{"horizontal_flip": false, "rotation_deg": 5, "activation": "leaky_relu", "depths": [3, 4, 7, 3], "widths": [48, 96, 192, 384], "optimizer": "soap", "grad_clip": 0.5, "ema_decay": 0.99, "lr_schedule": "poly"}
Rows from block 3 of a small multi-label image tagger, named by matrix and row number. Rows with one number belong to one channel. Each number is 128 + 24 x the weight over its row's rms, rounded and kept within 0 to 255. All counts start at 0. Numbers have three digits each. After the name is the row's rms in percent of the matrix's.
After each channel's rows are labels from the 100 images, of 14976, where the channel reaches its highest value: "top examples" is what is common among them. Only what is clearly more common there than usual is listed. The data: simulated telescope pictures of galaxies.
# convs0: first 3x3 conv, stride 2 (model.blocks.3.convs.0.weight, 96x48x3x3, each kernel summed), inputs 0-47
# convs1: second 3x3 conv (model.blocks.3.convs.1.weight, 96x96x3x3, transposed, each kernel summed), outputs 0-95

convs0.10 104:087117123151133154116093178148119137121154183096136157107132127122118138174113120123113128129137108139119107149119143154142084104191124092147147
convs1.10 095:092131112150134108137105132122100144174122083097156148118137127157106087137161127106135104172126100144141144175158106085106151126170110143187124115117151111094136170127126095103144143108157113149129124116108130140134146190160095155117115132110100159108170143143115134138131130125116105085
top examples: tilted; barred spiral; winding: anticlockwise outward; ring galaxy

convs0.59 101:110116128147083178116101147134169138127098121122099121149091112113144111123167133153129119147105135100192151124092159149142123139149158128113165
convs1.59 097:145146107111124116125114134154165130139140178129110123144120133156168126173122158117073118110154132112110169140154138150192147175153135110127171140137123114130138138151184132088144176129135165125140141138143151105148132184137121099123110153130158146169114171157127131157119127139131155148
top examples: round elliptical

convs0.27 095:148104113166120135103105089141098153119126126154150122091175136105108130155125127139114107129081081109133137134140131106125101171144183124169137
convs1.27 085:173145137158126106125087120128135133164154090107096093161165130168135137127157172106121125097168098125115102125123128142133157142148135076122143139150110142125135099137139077109138118144144128165163132141128145116096148108129081105084133150156177147146136120100139149079157117126144097158
top examples: tilted

convs0.13 107:198110103116115072119170128106096122115086113134133130130129146134106149085072150148120130141127121124131160135113140141096157142153106116146123
convs1.13 091:134138112118111119138134123129101137131078117145135113133175136118138144049086157146182139106119120154147134162117163129115135113104160103073100128116138154168121183128142154110125146124141109124137151114121130141123193090125161102184123132163128096142107133112153113130127113118116111110
top examples: star cluster

convs0.58 096:201108160112108103138137165102107114101107123099145148133137101138106154131141119155125118105162116136111164133087114108140145111176136095144154
convs1.58 078:152110119145117097098136144128150136139104115137129132125120096113139085095143111114125111145109072153130124207108155114168120123082140111086156162114121081152119169154147075089148117119125099152131130125136082099085127121135149122112134133101127133091118089119110104125127093127154107133
top examples: star cluster

convs0.38 101:141104092152125135118107189117133107092154166164162143172115097127070135137114145147108107133157094144133114130149109141131109122146123131164134
convs1.38 102:101155111110148129115134142104136181174131116139169132104120146132111114109143124125126119146099101136082103146100137133122132105139106122178130119139160128122150159112108120126093135077144168086127157121067127134118128153096130159114177137153142156157127132083138119174099109154072131112
top examples: star cluster

convs0.94 120:093114111148086128116107152192137142116112118147140110128112146137101100156166130165110126116154168151113083118083145120143090108136156121127142
convs1.94 121:075138113112125138109138106118130111119114103080135102154112113119126111126115132127079125140111114134097155125183127075141150117100108119122143119141150114120136123121104143129146141116137147098155145162116199104091097204129109151105121121159107140117138127104147174159142173133104121089
top examples: tilted; ring galaxy; barred spiral

convs0.61 092:196124100122138087113111149119086188118124154153135138105123159130100129136109128140104157114144138129146141082101169125108156133123121133108156
convs1.61 096:137135123157115108118173093097138135112155131138127142124112114096096112095111111094099129116148130133154125185165128168138126102133100152133115105094104140107103101085157141143127143116154165136115139145095124140075105075089123106167127109132107131140074129126088157099139129076131110121
top examples: many stars

convs0.24 106:129111135140153098122140117062108123123087104119082157136126157146170195125109125149124140133168108138103124105133104126095167133125136120127117
convs1.24 098:100123109108154114158146141179118154148121119152122124137137109118137144126150122126142129094095094091127141138114121134130122106118089107091083138161144100095137110095160150086113107094112079149095122135167128093102134080125129155183141174124116137125141185132122099090126108106138119153
top examples: merging pair; flattened elliptical

convs0.56 087:139168119098142108096144145126137139113176078124109092149100137095150151141184145098121122142107096113128135131162110166119152138106110153117100
convs1.56 078:123152115154141139139071129203073130129134143152103130111080123134126151146190096108151131094098168102085128142163140115116142145141132147161117139126117122103129133149128158122114174115080150135081103107087098135125101110119134114126092131127146107117111111105155123135123143108107142143
top examples: barred spiral

convs0.46 086:192100103135103143137124162116153153101112183111134155131095090132143115169163105157109138149115133111117110115099148147129139119162106112103132
convs1.46 088:097118097116117097135139127101166122105090139187163147157138136104127109137164138129144138130100070121090120106134158126140162106131149153167178169120132124123116119118150110063167126093124066090129120122105138123150116162128139127114124122131115128103144158118119128160140082121101113135
top examples: star cluster

convs0.62 125:112142146105118153129144114140150104164159103132118099097108138125170180078117151090129107162136119111134109122118154176091146150104118153116107
convs1.62 125:134116155107122124132099107225116118114118142102116144125133138118142136140130085166147136114128139104088145105131158102124110119146079141130122115109126109147144156194147198129111135153109102111140120126123147129094124118109108121097127138121115087163136145142129103088114141104189140118
top examples: edge-on disc; lensed arc; flattened elliptical

convs0.42 101:122082120124140100145089177159186129133139138130139152093149101104103132192138138136106092134156117125130125121099100171123110124125117117131114
convs1.42 096:096092119145087117139107125135132103100153145123204161137115105148139125140125139102143144144139106127091133173131118090104108137134130133153120095076159134124140120135126149121146157072113113107149139115129126153140135177160149134134171125133165143147125100103085147170116088183125111140
top examples: barred spiral; tilted; winding: clockwise outward

convs0.14 103:145109105151089157128144111134136092130142122083107139133070146141122105093097099135163156088156141129129129116100149114160097163131121166106129
convs1.14 124:140131155246134099121130166115124142130137140133127129139121125124138096137098153159113127121113163126164132134137118074172143077132110149137112110116106132133107103138142118125087198113129118069129137149110125104107158109122137098126121151122123125139151144127150137115155137123091122136
top examples: many-armed spiral; tilted; winding: anticlockwise outward; winding: clockwise outward

convs0.53 114:080118149143162095110106164082162112097113122087104137163192122133122115121100144103110133150141167164140115149147125138126143119127123141113121
convs1.53 083:088151101089091152141168100110128119117107166136115127124116095073113127119133122074137092106111086111142119146152090158083100135122143139111064148160140120126148100133133094126126112109129143116125119128129097162109124160113141149127115101089090115103161145097109089121115131105160115154
top examples: barred spiral

convs0.86 115:147095090132128141111132118105090137170108105111146108113127157133115126148125128144104131125165125115148196112102154178128153121140182140093129
convs1.86 093:112122143134116147109130111147133114110139155161135123117122114172155120126092117109125138132085174105157140208124153100138133107116100106141156115147167102133167132146134120158179081150135149116168160131131155159091170119146158157101137130114090127150086119153154128145122104104138124099
top examples: star cluster; many stars

convs0.52 102:172104109133155124135093170091143101130126149092139147105160093141144132118071139145127130106140147140085153109144116131160151165170134119124113
convs1.52 102:174145127120108128142169120112139123161147180141130140153082128118108143166123143161110120126148135109160098145097095160108163120115111100123154125146109130141104070150118094148138164124130109125132103121132134105127160157136122117131118140126125178140145156117134184159100050142088111127
top examples: merging pair; barred spiral; winding: anticlockwise outward

convs0.76 127:138113110099147167099132148125095143130168161140099139110117122131121077163149165135098124117144111111123089115138089172112094159157131141135095
convs1.76 117:115138121105119121131110132140108114174114129112152129133117134136100150088126102132130106122093131118138119151145130125134137142131136114195104131095144075101119151113137122157206126111149126149129144153137132193178145172150151130124132154128112139147116112129136215152087117108102125126
top examples: barred spiral; winding: clockwise outward; tilted

convs0.47 089:125150117138133115123096116085127114104119117127104095132104132115208147155138128149145143111151172079101096122166128141104113129106152133137093
convs1.47 099:096097139162140142149141088148106107167103120129132103137092156120173137176126116115162149125117043157100124095103109095124151106127132137107124137160122122129128109136100119064109121127105098154139125143160127131158162116105134106147139116154120120109138158105149117124135155119190145148
top examples: round elliptical

convs0.95 093:164103090130175118104167152085112132133079132126149134100148118135088122094111116144139139183160109102115134146148138092133124136150126101127149
convs1.95 102:115115163120113126104111122161174099170128113151101132137124101105114140078115125109159120153118121100128116167095109140148116100121163083123130139158114182151150107119121126150093104127122119160118137106099137143142122142119123124145160142130100059116110132151117148116183119160068092105
top examples: star cluster

convs0.77 092:174117079136153120147153111143094135093099133126132130110084119120132148122105081154141169123156125169158126126114128112115139076153103134150156
convs1.77 089:061136107121161170139151137098116143150080113117117143135125142109145164116113112109111145157146100134091098143126163138120132119149176133112182103133116140104095123106126119127136125163129169088131137125126130102122161121142116129156122128149116084143138098132145119182180127181097110169
top examples: merging pair

convs0.63 103:142133118101146119116150132117115109165113099069119101093089157142150159102080136118123124137161122141135134132129173195136125149143154130109133
convs1.63 100:155107137172134112135171104158142146146131123176127141127139114114136141143131114166144130140098186108095145155123091077144176107137116128120115145130148145082133145151124147089118130083148114107110129126092143165137148076112108095134147114139092116143142111141153099129108134084190127117
top examples: edge-on disc

convs0.32 122:057116145171139161115103142121129141096146130124150123093146138127198148101108112122107146132088129112136121161124144124174145117139119126117154
convs1.32 107:159120155126130144097141108129125162117134117142141130157145034144112127093103166131150138127119096146138132140108074107112151119154118163149143092130116137106161146126167145140135111117123132177107154114125144153130132115093077110164109139120115102125189160105123119161127151137154139093
top examples: flattened elliptical

convs0.93 146:169149132125096151162143083136235135134152110108127130151129111114103125129128130121130139127116159087117134135097110131125113138134119129112100
convs1.93 165:146138148110106117126145138150116119125135140089100118168124119106114116233116111096114116149089112113120109053120102157144123143102189110137107106129165121155125157129095124177150119119137121138132138116141123139159085140126092121127164117091137114123094112133138120115124111141144104120
top examples: many stars

convs0.19 104:098134113137151070144109058166122131125104096154168133136137118133115104179112132145105139154117165145139125145124114110134167100110132135102135
convs1.19 083:121139093129122138088113134081138125111108119131133121122114151109095163112100125089163140128168119093132076126077147145125100122153171092071153137127112142095137122147125122131175109092134134130136120108163122134102101141145133129143089102110102119086154112113084132095143167102143173115
top examples: many stars; irregular

convs0.70 112:099130113121120145152103112146122115130109124113129123208053117126129137165125140104126148145133118150166143100097135159170156101127141132130136
convs1.70 103:109119121166143121152105118147147142151142142127078113171105166141157128135128125068131136122181145156098125142140108182106140121138134126115135168139136152132124127122132133088112115116099185099101146128113097105181134125138102125149083184141150167117171143118133123131152099126122107165
top examples: merging pair

convs0.25 081:114157125140085150100156095133156137133151130119100117127132087144149119080179130088146138096127121119118101177128132110112143120119113115109188
convs1.25 091:112096109166134124117096145088168132135135118117162104108127110137101133101141125101102141145122111158134153098080160090171086115134129157145107152092114115134146125107111127126118133079106132108122135153134137128159115126100145134163092084124095147111162161134146152187177148110134123174
top examples: merging pair

convs0.69 094:118151109179118153129122113095108166194100095112100129169098153148112093140105146106163128117128120151166151140122132117129131107114133114158149
convs1.69 092:120131150163155123122124130122134119112115126131167118118141180162145161129121158139128187124184169101123133134134151169135126166149151140112172131100139137139176163113082119142081115134111175117131140113083149080131180134110116107125097156117125138127128117131161127163166128111138137115
top examples: star cluster

convs0.48 092:103085100096118144106159124090124102115153085126080147127161121151158130113119122082096111102149131109135167149145146133133163137142106130139163
convs1.48 087:122132123098115109122142131091119143085156100124168146140081126109123145141155092144147143127123099126129140128142147100119080173088069137111105118122178124140082115154123140118111104109102096106087101082124129194124121105151149115135121124128086126115142143091131133126121091150164142111
top examples: many stars; winding: anticlockwise outward; two-armed spiral

convs0.85 105:119136154163118145129195141152146136082144168111131114141097102124167117125159097138166146142123136127100108130106092116153102127144119166093135
convs1.85 107:154156139140134126102188129139151127134073109109167113101121155134126144134105123114116114121134136092100129112166190118180136104132177123140146140125140161140106123139153168156122132155155089099111106164124136165147090157111128102143114141146106143129171126102136152148149129159072110132
top examples: flattened elliptical; round elliptical

convs0.1 114:110116131120159198102138176098167093122126123100104092122141129104140131119126111149125137113099173106113107124177135104155126145156153133131113
convs1.1 091:151116141116133133134166128180134117140141165125165118178116091102127134149110130138122117111133117128152148076109091127116141130115107128112096124107092117111164128125155144102125133087101111135101102132173167093136099130105159130162138124148201099091113162131144151125112128109080164098
top examples: flattened elliptical

convs0.44 088:117117110104118194129135128109099152108122096161120108141100133147129064162132147115115121115144163142145144173149130131132120108122122093085091
convs1.44 091:136149136141086119128123116094137149111127141129098119094176130122125082131151109150134129143093137155149112107130140155160126140140111146134174154101102091097117110153082112177125123142116116167150130108169111138081140109147116135093107124160092133116079123149132130097125059125158168136
top examples: many stars

convs0.41 119:138107110144117154142119193112145133144125135115170145122176170135109083140130114119126137115094076099099119119135086116130124147147113172145131
convs1.41 097:154123168130132104124149115128112111154128115118150099130109118103135151151134130130126095102129149123111143159145158144168147128139123097135093153169115121127116149140132161127115134096137086094148127113060155174075132172144110064108127125121117175149134188140112107140161148119096119149
top examples: many-armed spiral; tilted; winding: anticlockwise outward; winding: clockwise outward

convs0.22 128:117105132124121115132149187202165126142150125157108097139147141119103117151128125105110117137145122132100067129122129156117137121104102171113099
convs1.22 129:106127116163161118138142149185144141117107097127151120110126107104149081113132159112127145130117131128135111136227127119100108121132136101117112121123155143140128099145105189149114104127165097101130135135117130124132133175139118121127150107120106089126104089095147107113160186115121118091
top examples: edge-on disc